A small multi-label image tagger, trained from scratch: adamw at rate 0.00084.
Rows from block 6, named by matrix and row number. Rows with one number belong to one neuron. Each number is 200 + 40 x the weight over its row's rms, rounded and kept within 0 to 999. All counts start at 0. After the name is the row's rms in percent of the matrix's.
# fc1: MLP up (model.blocks.6.mlp.fc1.weight, 512x128), inputs 0-127
# fc2: MLP down (model.blocks.6.mlp.fc2.weight, 128x512, transposed), outputs 0-127
fc1.440,106,200,206,225,218,226,210,191,155,243,195,226,189,169,165,213,293,189,162,250,205,138,263,239,168,144,231,275,172,227,243,249,149,229,198,200,161,81,269,180,183,260,164,175,109,187,212,235,178,144,193,199,238,153,194,122,214,167,159,170,215,215,178,179,233,207,167,158,229,181,222,208,171,188,235,220,189,218,197,203,197,177,198,227,211,186,164,286,228,118,149,238,255,242,208,169,221,267,206,165,203,215,170,215,190,195,225,163,148,224,77,244,169,185,179,180,233,225,171,245,155,179,147,164,290,281,187,186,263
fc2.440,102,220,168,131,235,225,157,248,192,167,252,192,202,245,236,235,238,159,167,168,158,233,227,201,228,229,205,163,177,168,201,183,212,214,206,217,240,160,194,201,198,193,147,204,229,175,244,214,171,201,205,223,199,178,233,155,227,92,171,139,200,219,137,210,201,105,261,205,240,189,223,145,235,270,213,287,70,211,181,184,212,237,255,231,126,161,196,208,148,190,233,170,125,204,164,130,228,222,228,170,203,251,255,148,104,172,172,144,278,125,231,243,154,164,191,231,189,124,167,182,190,222,213,233,190,210,213,170,192
fc1.441,085,215,179,178,152,311,222,185,222,201,231,254,223,245,184,195,217,212,122,167,181,224,202,183,233,228,233,232,211,182,229,255,152,170,226,224,218,131,212,219,220,252,202,191,191,188,177,210,216,158,208,233,195,202,209,177,160,0,219,202,229,213,225,233,211,183,208,225,202,288,255,218,146,204,199,174,203,202,180,184,255,155,177,146,215,250,165,247,219,142,194,241,194,182,276,221,190,210,212,239,154,181,96,167,170,186,195,167,185,194,150,224,226,165,198,70,242,214,187,252,210,176,234,261,239,223,221,187,252
fc2.441,071,193,196,257,235,178,213,305,174,186,229,188,192,63,204,122,218,290,194,196,189,169,181,179,145,198,232,228,196,221,183,229,187,218,231,163,278,213,173,206,188,181,187,183,210,169,137,207,263,179,170,134,229,189,178,258,231,164,217,148,151,172,153,200,249,189,202,253,249,211,192,246,255,174,235,224,227,172,226,321,301,108,210,186,164,184,187,188,243,254,229,172,123,199,162,189,195,206,165,207,204,220,205,120,191,180,226,179,140,204,220,194,129,111,207,223,211,207,175,193,212,151,211,191,180,160,211,223,255
fc1.442,097,242,178,262,203,169,215,168,197,226,211,263,290,191,170,168,181,143,257,153,239,181,153,156,222,221,237,175,207,187,236,155,261,162,208,251,143,270,157,199,200,156,169,175,222,233,241,161,195,277,166,189,145,236,165,168,200,183,164,218,90,201,227,137,188,263,228,183,207,153,197,294,195,208,215,224,258,232,147,200,185,183,229,194,326,151,199,139,279,153,192,239,214,188,139,194,281,178,210,207,141,196,157,224,218,181,175,130,245,205,162,259,137,175,251,220,174,213,206,219,209,199,162,206,173,228,194,227,227
fc2.442,090,206,226,185,185,220,252,85,200,246,243,206,207,217,193,200,217,213,156,176,236,164,184,212,144,173,206,189,234,197,157,219,230,264,169,128,152,135,194,217,204,229,203,194,156,234,258,221,258,148,164,181,116,218,187,228,217,207,258,244,197,166,271,203,164,221,168,235,156,201,158,191,249,215,207,137,251,249,211,284,168,221,145,204,235,266,197,153,326,245,189,178,221,179,214,191,203,235,235,275,139,136,184,138,152,244,256,169,186,201,238,215,210,234,198,178,163,203,199,248,178,235,199,112,197,161,139,213,283
fc1.443,111,199,226,194,212,229,217,228,215,196,207,184,210,154,213,192,205,208,261,226,211,263,191,238,218,194,196,143,166,194,218,219,262,241,160,193,241,145,168,252,191,196,196,207,273,166,2,231,171,243,282,197,260,145,251,180,219,205,210,223,168,213,204,179,180,208,202,238,179,154,182,210,171,249,228,172,277,164,213,171,144,197,112,194,188,221,189,174,150,250,268,246,250,202,263,147,196,182,180,185,233,195,227,143,154,195,179,171,164,188,201,206,225,172,168,154,256,106,203,215,219,168,222,172,176,238,303,207,268
fc2.443,109,255,202,107,272,235,138,201,229,188,206,144,222,172,217,338,176,245,216,222,189,212,209,244,205,262,206,133,169,204,163,186,154,166,224,96,141,234,187,162,207,251,227,195,205,223,208,171,174,216,183,211,179,217,240,150,198,172,115,159,166,236,197,174,244,209,218,203,211,246,203,150,282,220,187,175,196,218,214,262,171,251,215,188,169,175,199,180,185,220,172,176,177,140,190,119,215,217,229,187,135,162,139,162,178,202,191,236,198,95,164,260,285,214,190,260,226,164,157,178,251,185,189,238,171,253,249,228,237
fc1.444,097,256,175,235,223,261,194,226,112,213,190,159,194,111,241,210,178,166,194,271,163,166,204,229,231,233,169,204,213,284,211,222,201,171,175,243,149,211,263,199,175,169,178,163,195,244,192,264,145,191,223,248,195,150,247,208,255,181,130,228,238,135,192,193,110,179,227,187,188,175,227,157,163,238,228,230,248,173,100,187,233,254,224,246,202,201,192,214,227,184,262,282,230,159,161,102,206,124,198,254,208,222,153,197,180,234,171,162,166,208,178,169,256,165,123,203,197,199,233,200,196,100,230,230,207,231,180,265,190
fc2.444,107,195,234,195,279,196,223,250,170,194,170,167,277,199,205,139,173,205,178,296,203,215,198,218,228,169,249,262,272,182,226,137,167,241,203,175,168,277,157,161,188,144,220,152,231,190,185,170,253,137,180,215,194,182,262,195,69,240,234,209,221,179,165,125,196,200,267,256,251,139,194,222,192,213,213,156,150,260,209,179,243,128,145,191,148,238,159,173,227,209,242,181,187,215,192,234,242,127,148,246,175,183,197,126,160,226,217,235,123,186,224,169,195,137,216,203,196,232,155,184,190,218,231,140,216,236,185,174,160
fc1.445,096,200,155,175,173,229,205,213,182,288,149,254,216,213,170,187,284,183,217,157,202,219,186,186,165,184,161,212,207,181,170,140,167,121,264,215,242,143,256,232,77,234,155,169,284,201,201,216,124,220,253,222,223,164,170,157,204,215,204,234,126,194,132,171,257,179,200,129,209,232,209,211,211,191,216,206,226,134,194,227,197,260,219,205,171,185,214,173,207,170,158,259,186,310,258,186,232,284,235,180,236,185,234,180,214,224,187,204,109,186,109,149,198,184,202,190,268,188,187,215,196,204,135,220,223,155,229,155,197
fc2.445,086,209,160,126,226,243,173,216,253,193,198,232,278,182,173,267,229,242,231,215,140,192,222,177,217,264,248,138,227,176,155,162,201,153,246,179,170,178,149,167,238,187,254,99,236,228,281,200,111,191,195,232,253,152,188,187,206,167,205,165,164,201,118,218,244,163,226,239,224,187,222,153,249,251,164,276,146,195,202,159,148,191,200,223,171,130,149,220,210,269,174,139,153,169,149,227,219,209,191,195,242,187,227,164,187,139,126,284,248,187,189,210,263,188,241,227,181,153,172,153,218,182,237,227,168,201,213,170,150
fc1.446,102,308,124,169,168,226,179,260,108,187,230,201,182,172,226,224,206,224,146,255,138,190,191,209,208,193,197,159,207,257,206,146,188,261,193,176,166,245,280,219,165,158,195,260,233,162,211,188,170,227,212,205,222,253,199,181,253,157,169,170,290,173,239,128,213,237,150,206,190,154,218,212,172,265,215,129,283,200,246,205,172,208,236,199,237,163,144,175,215,250,204,159,189,199,195,210,190,167,230,210,223,260,204,173,190,165,313,128,154,175,165,212,241,169,155,193,215,139,155,218,226,148,179,161,183,225,208,270,280
fc2.446,102,98,216,133,205,139,194,151,156,133,171,152,194,150,211,217,195,226,186,230,206,145,151,167,215,165,196,173,202,182,257,194,193,226,212,161,187,232,208,174,171,156,223,172,177,137,308,238,173,231,223,201,197,215,195,133,154,198,153,243,242,242,174,213,189,222,162,142,246,198,240,188,158,256,191,136,230,81,283,176,175,202,209,189,174,189,201,254,116,162,195,208,254,171,182,233,254,243,219,269,198,185,208,154,176,183,274,177,167,208,154,165,185,217,162,210,257,208,239,269,167,155,212,224,253,223,229,157,294
fc1.447,095,272,199,240,232,206,189,241,227,230,191,166,237,191,150,161,165,219,225,195,158,177,212,182,237,256,226,165,150,189,235,112,156,191,234,214,200,205,176,185,225,152,166,187,226,183,203,237,159,215,209,169,158,131,276,220,289,99,196,262,206,209,215,173,175,168,126,154,236,94,235,156,172,169,155,215,189,206,155,209,231,276,198,221,197,211,232,219,243,200,134,224,140,193,196,192,186,175,163,203,224,239,98,151,221,179,188,172,184,258,224,245,245,146,178,209,226,215,155,205,195,211,95,294,235,282,238,188,226
fc2.447,096,209,208,268,149,259,232,291,187,204,209,210,123,190,225,182,258,235,281,172,165,119,217,217,171,224,252,201,182,231,218,278,180,236,187,215,222,210,197,204,157,261,177,194,198,197,155,209,200,159,208,124,245,205,188,240,196,279,184,181,216,222,223,185,127,168,144,204,237,83,220,195,197,220,202,218,287,148,206,213,212,204,234,217,177,208,211,165,264,172,122,154,205,198,167,178,201,173,184,256,183,224,238,199,295,165,231,236,174,161,204,165,189,153,168,106,233,243,168,217,114,207,180,232,194,199,182,235,304
fc1.448,105,226,189,221,204,305,220,150,179,198,179,164,189,206,197,187,234,196,180,251,170,254,237,190,170,164,125,215,188,195,226,186,213,131,207,181,171,248,155,200,207,275,119,223,262,306,226,247,268,191,227,239,323,173,245,115,212,135,204,250,203,159,166,173,177,144,177,183,240,221,204,222,184,254,164,180,190,249,195,195,159,227,230,201,210,187,184,192,201,141,192,199,221,200,180,241,155,324,158,196,159,267,217,163,139,242,229,216,156,200,165,222,192,162,188,144,233,230,235,219,233,210,193,164,254,132,172,155,243
fc2.448,106,184,149,289,161,194,225,196,217,211,207,236,152,226,234,119,292,251,194,116,151,101,246,179,152,185,231,157,146,236,218,237,251,199,213,244,143,160,166,248,248,224,198,148,214,196,230,225,228,193,216,218,225,165,155,218,153,213,210,233,107,212,145,196,166,170,200,247,205,214,185,242,201,249,206,176,301,172,157,203,243,199,244,248,207,202,201,222,212,271,155,187,165,188,154,144,181,227,193,205,233,218,81,253,192,161,189,161,234,173,211,209,143,138,234,233,184,184,212,190,205,154,210,240,128,266,158,218,192
fc1.449,107,206,211,149,129,166,160,214,209,206,216,203,173,158,129,166,179,247,234,201,161,165,177,313,203,199,162,217,146,180,316,237,194,233,154,204,132,208,259,223,205,196,227,220,218,223,186,191,178,187,162,213,257,176,223,186,177,190,176,189,244,176,242,150,152,149,120,198,285,110,265,159,182,190,187,172,205,221,201,220,161,175,218,192,185,180,177,183,222,214,182,183,207,291,255,220,188,173,233,183,253,264,186,90,165,161,124,187,193,209,175,204,238,240,280,177,215,213,266,226,234,220,165,122,217,229,194,251,127
fc2.449,106,228,300,170,164,206,209,201,196,202,179,174,209,236,171,184,182,178,122,293,208,240,198,267,194,241,210,201,269,195,188,153,148,260,179,185,168,211,160,313,193,212,142,185,142,240,209,214,176,120,214,191,191,195,189,221,234,219,191,218,155,217,211,137,170,227,195,211,202,231,200,291,227,201,206,174,175,238,230,288,204,127,130,199,213,228,136,167,166,213,253,241,254,120,194,256,203,155,182,248,117,198,219,291,184,244,275,260,171,156,233,167,135,255,191,220,194,213,231,228,226,168,204,210,206,152,208,172,183
fc1.450,108,205,235,208,108,236,200,202,139,212,211,233,203,206,243,206,236,170,223,191,214,212,182,140,193,308,163,205,134,189,200,200,222,159,225,150,160,198,239,228,185,251,181,287,200,201,149,184,185,214,195,222,232,144,275,120,205,164,164,164,185,148,165,198,280,277,198,204,184,232,198,180,185,142,139,202,183,240,175,205,157,187,274,210,242,270,230,311,154,191,160,202,221,181,164,245,141,196,181,233,151,183,249,178,193,226,204,222,241,220,199,207,193,201,126,123,187,224,175,263,256,121,142,172,229,246,159,215,278
fc2.450,105,171,233,104,249,218,221,151,176,192,219,168,317,168,237,158,218,279,216,220,236,215,204,217,214,187,153,169,221,179,103,162,207,263,225,142,203,150,179,187,204,197,194,222,198,210,184,140,177,161,208,227,162,205,217,204,186,174,190,215,193,226,219,188,193,167,235,213,201,145,198,191,291,232,200,166,203,204,215,251,214,218,207,170,173,238,240,190,152,223,90,178,165,142,178,97,196,196,261,213,173,175,204,259,206,191,307,173,198,133,161,163,179,116,203,192,271,268,212,222,305,209,166,201,209,270,191,217,244
fc1.451,088,264,198,221,191,262,228,248,215,209,170,192,258,174,157,153,146,205,277,261,264,158,290,150,166,179,241,170,137,204,189,105,197,159,189,228,172,222,245,191,236,229,133,210,191,238,175,207,235,187,250,244,180,208,286,208,204,223,199,189,163,230,137,249,240,88,163,188,175,152,187,205,203,217,167,121,213,220,270,177,128,169,311,179,191,216,198,160,222,193,236,202,160,205,203,174,188,251,236,221,149,207,197,191,170,209,206,273,194,142,181,205,107,219,245,222,203,164,242,179,231,196,123,218,223,211,210,182,243
fc2.451,081,241,198,266,161,287,131,232,224,211,220,227,190,183,260,202,214,168,203,157,233,213,177,255,222,254,214,219,138,187,135,191,218,176,201,233,242,123,196,308,211,247,179,200,244,246,146,173,187,216,216,191,242,232,174,192,204,201,149,143,202,220,189,242,209,166,213,184,217,253,248,170,244,195,166,195,194,166,202,153,230,178,233,192,177,163,233,217,173,173,171,210,158,157,226,191,152,237,180,157,150,271,202,292,295,169,167,169,214,212,148,321,256,265,183,213,203,126,202,161,242,163,141,190,122,160,194,160,140
fc1.452,106,222,168,269,174,152,220,220,131,254,185,187,256,152,230,153,197,214,134,186,220,187,214,219,153,132,204,133,180,189,229,118,156,219,193,194,199,214,227,210,194,167,188,151,228,171,139,208,170,259,190,174,169,249,136,115,291,190,170,196,166,257,218,171,200,212,222,234,184,222,224,249,182,241,202,205,188,200,176,222,186,217,205,210,163,242,209,194,248,164,208,229,262,156,254,189,237,166,257,233,228,210,203,241,238,219,202,250,100,339,186,185,274,218,283,186,206,135,155,221,220,172,150,189,168,280,233,228,142
fc2.452,100,208,152,266,214,163,247,175,168,192,172,187,223,196,224,201,192,237,206,194,207,195,198,87,204,114,168,179,198,232,235,238,166,261,141,256,172,132,174,175,177,227,176,217,188,120,211,242,205,272,199,201,228,228,268,213,155,187,243,199,141,178,258,234,187,188,238,218,242,284,241,250,207,168,184,229,207,237,205,206,166,321,173,233,189,235,186,175,255,198,181,158,218,244,228,160,223,229,207,175,300,212,152,161,107,244,215,170,231,199,223,187,280,186,207,143,197,174,150,221,199,298,173,213,229,254,181,229,262
fc1.453,095,233,179,218,108,154,159,216,176,243,123,255,198,179,128,185,155,174,208,166,254,209,177,129,277,204,223,198,189,220,211,241,242,169,201,206,179,142,199,218,182,240,118,252,191,189,232,166,249,252,195,231,184,193,197,221,215,186,149,207,231,263,202,140,264,117,218,130,162,171,188,235,180,260,199,184,250,213,195,232,229,237,239,188,208,184,171,206,215,193,203,172,194,155,173,274,182,149,202,147,148,166,197,205,224,159,305,264,186,191,212,200,257,191,285,191,255,233,278,197,218,173,142,169,280,235,238,231,116
fc2.453,092,201,223,111,241,228,178,152,166,163,287,118,227,229,167,260,186,217,254,195,221,234,153,160,242,212,188,137,155,232,208,172,170,232,188,217,191,108,186,276,194,211,199,189,179,164,227,181,226,207,245,208,193,241,170,149,233,206,209,173,238,219,240,189,131,255,208,186,213,234,173,274,242,241,196,118,234,130,128,244,192,274,180,195,211,194,284,209,136,202,207,285,207,153,217,270,264,233,241,191,171,181,151,191,206,215,232,121,135,215,212,134,269,245,171,234,206,148,176,200,259,215,192,199,212,205,170,182,223
fc1.454,102,244,120,200,266,218,270,215,157,207,247,185,217,162,145,167,227,165,205,179,129,167,231,179,217,171,247,243,225,193,209,183,203,184,202,194,189,202,281,277,223,213,164,331,208,201,207,276,161,176,144,288,167,219,193,218,156,161,196,254,192,179,182,173,216,221,231,189,219,183,185,215,171,222,154,200,153,198,169,196,133,308,143,206,239,137,175,136,264,211,171,248,292,220,207,192,226,240,154,230,194,271,225,208,275,221,232,200,170,181,204,150,193,203,170,236,215,175,169,226,141,168,221,241,161,225,286,183,165
fc2.454,116,227,187,265,175,163,177,203,265,189,198,199,120,297,197,182,166,123,263,140,224,170,220,246,242,190,212,282,235,206,208,184,258,228,194,218,191,273,129,237,167,205,173,160,228,200,191,221,176,206,221,159,211,171,170,173,206,192,184,158,217,261,206,182,186,181,197,195,246,211,168,216,174,230,195,252,157,114,282,102,254,234,197,172,176,183,184,229,191,207,280,225,185,285,229,280,251,187,171,234,240,261,235,222,265,204,210,134,251,174,249,188,149,198,206,138,200,149,191,210,194,215,240,231,241,209,141,123,149
fc1.455,096,200,265,225,224,279,153,182,191,227,192,192,227,142,200,150,216,186,207,153,139,245,124,223,163,159,218,219,160,211,244,182,227,96,178,214,252,180,251,226,170,217,137,206,269,168,216,164,207,222,204,216,164,117,196,261,186,208,204,255,191,150,179,224,201,185,198,176,221,229,211,271,224,234,214,219,206,260,97,230,125,259,190,138,232,225,226,170,185,137,183,195,240,197,164,199,158,223,250,212,217,294,285,170,178,179,184,171,141,183,212,223,139,237,176,100,254,203,200,179,135,173,250,237,180,258,215,184,176
fc2.455,084,201,169,194,161,219,179,213,235,205,213,195,156,259,201,193,234,226,238,111,152,199,284,203,171,271,219,156,165,201,96,250,212,147,254,230,178,215,168,176,274,228,241,142,241,252,223,195,226,255,152,231,249,207,195,218,236,155,159,154,212,207,80,269,276,132,195,246,195,235,201,172,233,208,222,264,222,262,216,214,186,252,268,228,211,166,223,181,250,254,219,158,156,202,155,103,175,230,211,230,207,207,204,199,182,145,170,215,272,230,186,205,217,206,232,239,176,165,181,142,204,184,261,213,123,184,192,215,172
fc1.456,099,279,160,190,232,225,184,218,210,224,158,214,195,168,317,218,190,203,225,228,138,149,232,186,176,208,143,191,201,189,206,183,177,124,233,173,223,185,240,249,126,251,133,192,217,231,199,196,225,255,167,219,282,229,242,167,235,221,151,277,195,135,193,232,192,206,164,127,175,177,155,182,161,162,194,142,239,143,215,212,234,201,286,223,206,174,162,102,246,144,223,310,219,268,189,242,248,221,232,247,137,246,194,206,234,269,227,135,182,196,191,226,165,249,204,235,244,183,204,192,250,204,172,192,177,239,224,214,173
fc2.456,120,244,187,212,174,265,192,199,200,225,209,251,171,260,229,228,191,187,223,201,246,218,246,266,194,161,190,161,173,189,144,157,257,238,124,268,196,223,241,148,109,276,165,168,152,168,216,211,191,165,252,176,197,153,256,167,179,207,215,206,187,188,202,172,117,175,220,155,240,144,138,198,197,216,173,236,289,208,233,122,211,202,190,206,140,251,160,242,106,178,160,223,251,247,220,169,207,200,148,252,228,285,253,284,224,256,189,191,227,163,234,151,202,244,216,166,170,148,160,234,148,190,178,177,207,246,145,162,222
fc1.457,103,225,201,244,164,163,196,165,268,213,129,226,191,222,221,205,255,234,211,148,256,203,135,270,249,221,206,177,163,222,185,174,227,191,243,204,178,209,254,187,135,258,141,198,195,251,212,192,273,135,221,161,222,213,208,171,224,236,207,192,206,196,218,210,241,139,173,238,194,212,230,166,182,217,151,155,216,264,167,185,166,197,192,179,268,166,210,208,172,194,203,198,171,347,100,253,210,264,223,251,227,242,279,184,205,241,118,184,170,192,162,220,198,124,232,187,289,130,158,182,233,140,208,205,223,147,143,178,191
fc2.457,117,173,142,229,167,237,220,166,191,217,196,199,186,204,276,234,209,239,202,203,192,87,198,237,155,261,170,194,217,216,149,235,259,243,167,228,220,216,261,221,209,213,163,193,190,190,242,149,215,219,231,161,206,190,152,193,218,296,224,221,204,268,236,190,160,259,231,187,223,103,259,140,227,207,192,176,177,229,210,156,181,242,195,216,175,194,236,211,178,234,126,186,170,162,250,145,212,205,200,196,188,213,194,209,83,228,234,162,279,183,209,178,160,197,223,140,211,323,139,258,198,172,285,211,99,202,171,209,239
fc1.458,102,194,150,189,177,150,182,198,230,212,220,233,189,144,284,189,263,248,303,196,180,247,180,183,193,225,170,239,134,291,252,221,186,201,239,212,196,156,190,201,166,154,182,189,201,213,179,137,218,288,250,248,130,186,242,185,185,228,200,263,235,171,225,117,167,227,157,156,209,284,169,142,185,257,204,169,212,199,196,173,225,223,167,183,220,100,192,211,273,154,252,178,227,145,243,191,197,158,233,225,213,204,191,195,233,185,276,129,148,155,150,255,164,214,151,175,267,229,211,209,198,196,148,154,244,177,163,202,143
fc2.458,113,111,191,196,179,169,250,165,205,184,167,220,200,243,267,233,213,214,246,214,207,192,114,217,203,116,185,153,208,239,204,203,171,253,185,162,216,153,174,176,164,205,219,154,220,152,196,268,144,198,215,197,250,243,212,183,177,190,229,228,227,183,143,223,204,202,143,168,266,254,218,177,159,248,209,162,192,171,191,143,231,170,148,239,152,207,164,261,144,220,147,222,210,209,237,258,220,225,178,140,290,246,222,187,265,251,274,127,245,227,201,240,264,205,105,192,218,171,233,266,121,207,239,232,237,285,198,253,212
fc1.459,098,209,213,180,163,253,213,260,164,190,232,149,196,252,247,194,188,172,196,163,170,266,173,182,242,213,208,184,216,239,255,198,161,191,194,228,230,273,188,238,198,226,210,262,224,165,176,229,129,284,246,200,170,196,245,136,188,210,170,206,268,255,179,204,201,168,138,168,236,169,226,216,161,179,207,196,192,184,201,221,265,190,189,182,234,221,127,187,196,139,292,240,247,218,271,203,162,224,223,218,185,201,118,157,250,188,245,185,178,186,111,161,276,208,258,45,178,193,204,209,154,176,196,213,281,272,210,236,180
fc2.459,094,188,245,219,235,165,219,223,159,194,195,222,170,113,228,133,210,245,270,229,227,181,143,244,200,198,186,197,165,258,178,255,116,225,191,175,262,159,173,157,173,164,224,214,209,167,92,227,209,183,151,156,223,224,158,236,183,259,246,166,215,172,203,228,258,224,154,222,213,126,180,246,223,191,228,207,256,213,280,276,280,114,220,206,190,205,211,192,290,236,175,206,207,176,179,185,157,215,176,154,199,203,210,123,170,219,258,195,166,172,221,201,131,120,151,163,227,251,251,204,160,198,178,164,143,186,233,272,185
fc1.460,112,233,164,167,220,108,188,227,156,184,143,251,222,130,154,204,182,205,213,195,167,225,166,217,218,234,148,179,185,255,204,213,248,210,243,226,168,138,195,256,161,192,143,144,235,184,174,192,161,275,216,212,307,212,205,166,168,196,153,206,145,189,189,225,183,299,166,187,238,214,218,230,164,240,123,127,158,167,220,168,203,233,187,173,162,169,163,202,286,195,265,197,264,192,198,162,181,207,215,191,207,261,213,193,256,230,276,195,194,241,210,252,214,188,164,277,209,210,207,289,189,206,171,206,171,265,247,309,253
fc2.460,127,184,222,163,202,209,209,168,203,253,200,202,178,145,164,206,288,184,204,210,158,244,149,251,248,279,199,196,191,194,144,251,129,200,214,142,221,204,151,249,215,211,193,190,177,198,138,219,109,151,139,221,270,243,154,229,271,180,170,229,222,233,164,244,219,150,214,203,237,188,153,262,251,182,120,208,207,174,196,202,147,214,223,180,183,173,122,146,245,222,215,189,217,133,217,309,182,247,151,142,141,209,195,216,278,172,256,268,197,195,203,243,226,197,151,202,208,200,235,244,161,270,251,210,198,155,210,274,179
fc1.461,107,184,172,263,163,173,167,297,196,203,149,185,181,204,235,217,172,290,188,229,181,173,124,144,219,193,157,213,178,231,201,201,220,241,238,209,188,197,218,185,126,260,212,196,161,222,248,270,210,207,246,232,219,171,227,175,310,184,190,262,208,153,179,173,223,216,159,149,244,186,186,203,129,225,209,200,187,273,167,187,208,211,278,193,205,225,197,169,234,159,162,213,157,200,186,184,216,189,127,210,278,322,206,126,176,251,194,146,212,256,199,221,160,161,232,206,229,173,171,270,157,198,211,228,159,226,248,239,314
fc2.461,096,228,270,156,204,196,181,219,221,195,177,202,307,240,225,185,161,226,188,317,211,220,203,212,199,228,216,240,204,196,153,157,160,180,207,197,188,223,154,193,213,141,205,185,195,263,267,197,195,209,189,238,222,161,171,167,182,218,235,232,198,249,186,195,225,242,192,207,235,210,219,144,180,201,159,187,45,244,254,190,170,174,157,160,199,151,170,207,261,186,249,210,226,215,231,272,262,174,129,251,113,188,217,153,226,179,187,219,224,169,180,223,271,240,239,213,176,161,122,140,180,247,252,176,241,197,243,174,88
fc1.462,104,209,191,198,171,183,218,185,149,283,171,152,272,156,191,168,211,186,218,179,262,237,244,191,176,215,288,178,146,312,172,192,197,208,237,186,143,201,280,250,205,185,140,212,170,219,159,228,227,184,228,182,214,198,182,196,206,179,178,173,171,232,96,198,257,129,181,172,224,216,208,265,163,195,240,193,186,157,213,217,166,148,219,210,185,277,203,251,220,228,189,171,286,194,256,237,247,151,260,231,146,156,208,208,164,183,169,262,151,174,195,182,176,215,256,278,219,137,257,259,191,145,117,182,179,263,246,183,230
fc2.462,117,212,220,250,194,218,180,191,245,244,207,198,176,196,207,146,242,220,208,132,178,163,271,154,267,243,220,214,138,166,213,176,280,201,230,205,212,145,154,185,206,159,209,254,225,209,252,231,230,272,242,253,255,153,220,179,185,279,215,178,129,231,212,204,187,165,269,241,220,185,221,241,210,189,245,218,174,170,140,258,281,255,231,221,188,147,188,193,201,189,198,191,119,236,163,111,227,210,226,241,249,190,189,163,172,136,163,214,196,211,255,200,198,196,238,128,173,99,201,115,238,296,172,194,171,230,161,158,241
fc1.463,108,258,192,202,208,165,138,177,197,179,191,214,218,186,206,158,161,178,258,137,179,251,135,223,207,155,176,247,170,242,282,267,271,138,178,195,154,243,113,142,213,259,258,155,196,155,217,257,242,198,197,232,152,196,236,220,268,197,145,189,206,242,195,229,200,190,123,214,270,180,198,223,131,262,199,194,233,143,106,250,172,199,260,218,234,192,119,223,259,175,227,251,214,266,276,241,212,180,198,185,143,229,172,153,185,220,167,112,161,246,191,215,189,167,229,180,230,218,217,228,189,190,166,209,207,262,206,207,210
fc2.463,110,204,258,165,241,177,227,200,175,233,143,188,261,174,273,177,178,228,220,287,215,232,146,220,138,196,140,155,149,226,244,201,151,210,225,138,183,136,173,206,202,262,216,227,159,179,173,212,166,164,194,164,148,191,245,238,274,249,172,231,118,167,301,176,235,267,174,255,166,201,182,237,231,190,267,173,202,250,245,276,166,192,162,202,285,252,198,221,271,221,190,213,235,218,212,181,183,162,214,237,195,139,213,155,142,231,278,227,194,122,199,131,219,181,213,193,174,177,255,234,194,176,189,148,157,198,165,174,222
fc1.464,101,219,223,261,242,177,148,204,179,231,184,234,286,142,160,140,306,167,181,203,227,224,182,199,191,148,207,293,172,190,181,209,105,195,184,257,237,183,129,206,163,154,194,224,184,185,196,156,155,192,155,196,170,192,255,261,220,205,140,291,223,170,204,87,185,233,255,149,215,125,195,190,187,142,154,184,270,258,239,212,186,185,229,162,219,181,235,202,253,180,188,190,165,233,224,204,163,246,185,190,228,175,124,184,248,173,233,209,160,243,173,226,182,138,175,219,179,216,234,193,285,227,167,196,262,187,236,251,173
fc2.464,097,154,189,265,143,138,192,168,193,177,236,199,191,226,178,241,168,233,181,278,196,228,196,230,194,231,169,138,170,208,313,212,139,177,190,158,257,170,192,205,181,217,180,208,203,213,202,189,251,289,239,177,162,232,220,160,176,141,211,250,201,203,209,251,186,230,178,125,229,246,170,189,186,169,181,151,172,160,135,270,176,155,204,326,181,142,203,243,194,159,196,245,253,186,169,215,199,140,188,147,293,185,210,213,228,188,130,182,170,252,206,209,157,219,167,185,216,171,243,212,114,157,141,273,142,258,223,232,198
fc1.465,099,184,203,220,200,224,189,150,195,276,190,240,260,214,198,143,265,175,230,156,280,234,165,207,262,243,217,210,246,174,249,185,239,223,199,235,258,189,243,201,93,237,159,177,214,267,259,220,254,185,216,203,199,243,183,247,237,220,208,173,235,212,148,185,305,168,207,75,244,267,221,232,190,259,201,229,253,206,217,184,210,226,172,202,208,162,151,194,273,186,195,216,229,220,232,256,263,235,251,209,149,235,217,186,256,153,182,210,120,177,144,237,202,187,181,131,278,165,233,185,192,170,192,236,214,214,203,130,212
fc2.465,098,201,178,182,158,186,167,205,241,173,239,251,201,270,202,202,249,227,175,141,154,225,250,231,194,160,244,136,247,139,195,157,247,175,252,234,132,225,200,176,226,205,205,109,227,194,288,220,142,215,238,219,244,153,176,178,160,225,169,184,214,251,219,178,211,169,205,194,218,238,196,139,181,282,207,235,191,140,198,115,215,235,223,245,172,147,199,244,188,225,153,195,157,172,169,157,214,197,253,235,313,219,164,213,134,102,165,195,287,148,216,231,163,231,237,158,176,176,130,156,230,134,188,208,205,218,214,139,191
fc1.466,103,181,216,245,188,288,177,171,225,186,232,216,158,110,212,192,219,279,209,242,209,206,214,160,178,197,224,88,138,172,208,71,193,212,300,260,211,197,143,241,148,227,218,222,246,200,123,163,235,241,172,228,225,245,203,185,184,182,215,177,227,213,154,177,252,196,212,176,162,238,141,259,155,243,217,208,202,128,229,225,206,224,238,221,174,124,238,214,205,227,163,243,157,212,217,235,166,286,256,210,176,161,206,220,277,215,221,208,173,190,263,248,184,223,258,161,246,155,145,223,175,221,220,211,182,191,162,195,256
fc2.466,100,193,155,125,241,256,179,207,180,158,151,141,201,184,189,245,139,246,210,231,249,250,130,174,225,179,164,219,238,218,217,236,152,218,157,242,251,250,225,227,159,182,197,255,213,93,163,193,233,201,212,152,174,262,230,145,251,266,201,180,212,203,283,202,208,243,184,179,234,229,242,228,216,162,206,230,259,179,317,218,181,155,149,214,186,177,282,220,166,172,190,280,229,183,209,257,231,196,210,169,223,232,213,243,171,267,252,125,195,249,159,190,241,210,143,147,256,257,237,236,235,153,214,197,206,248,223,186,204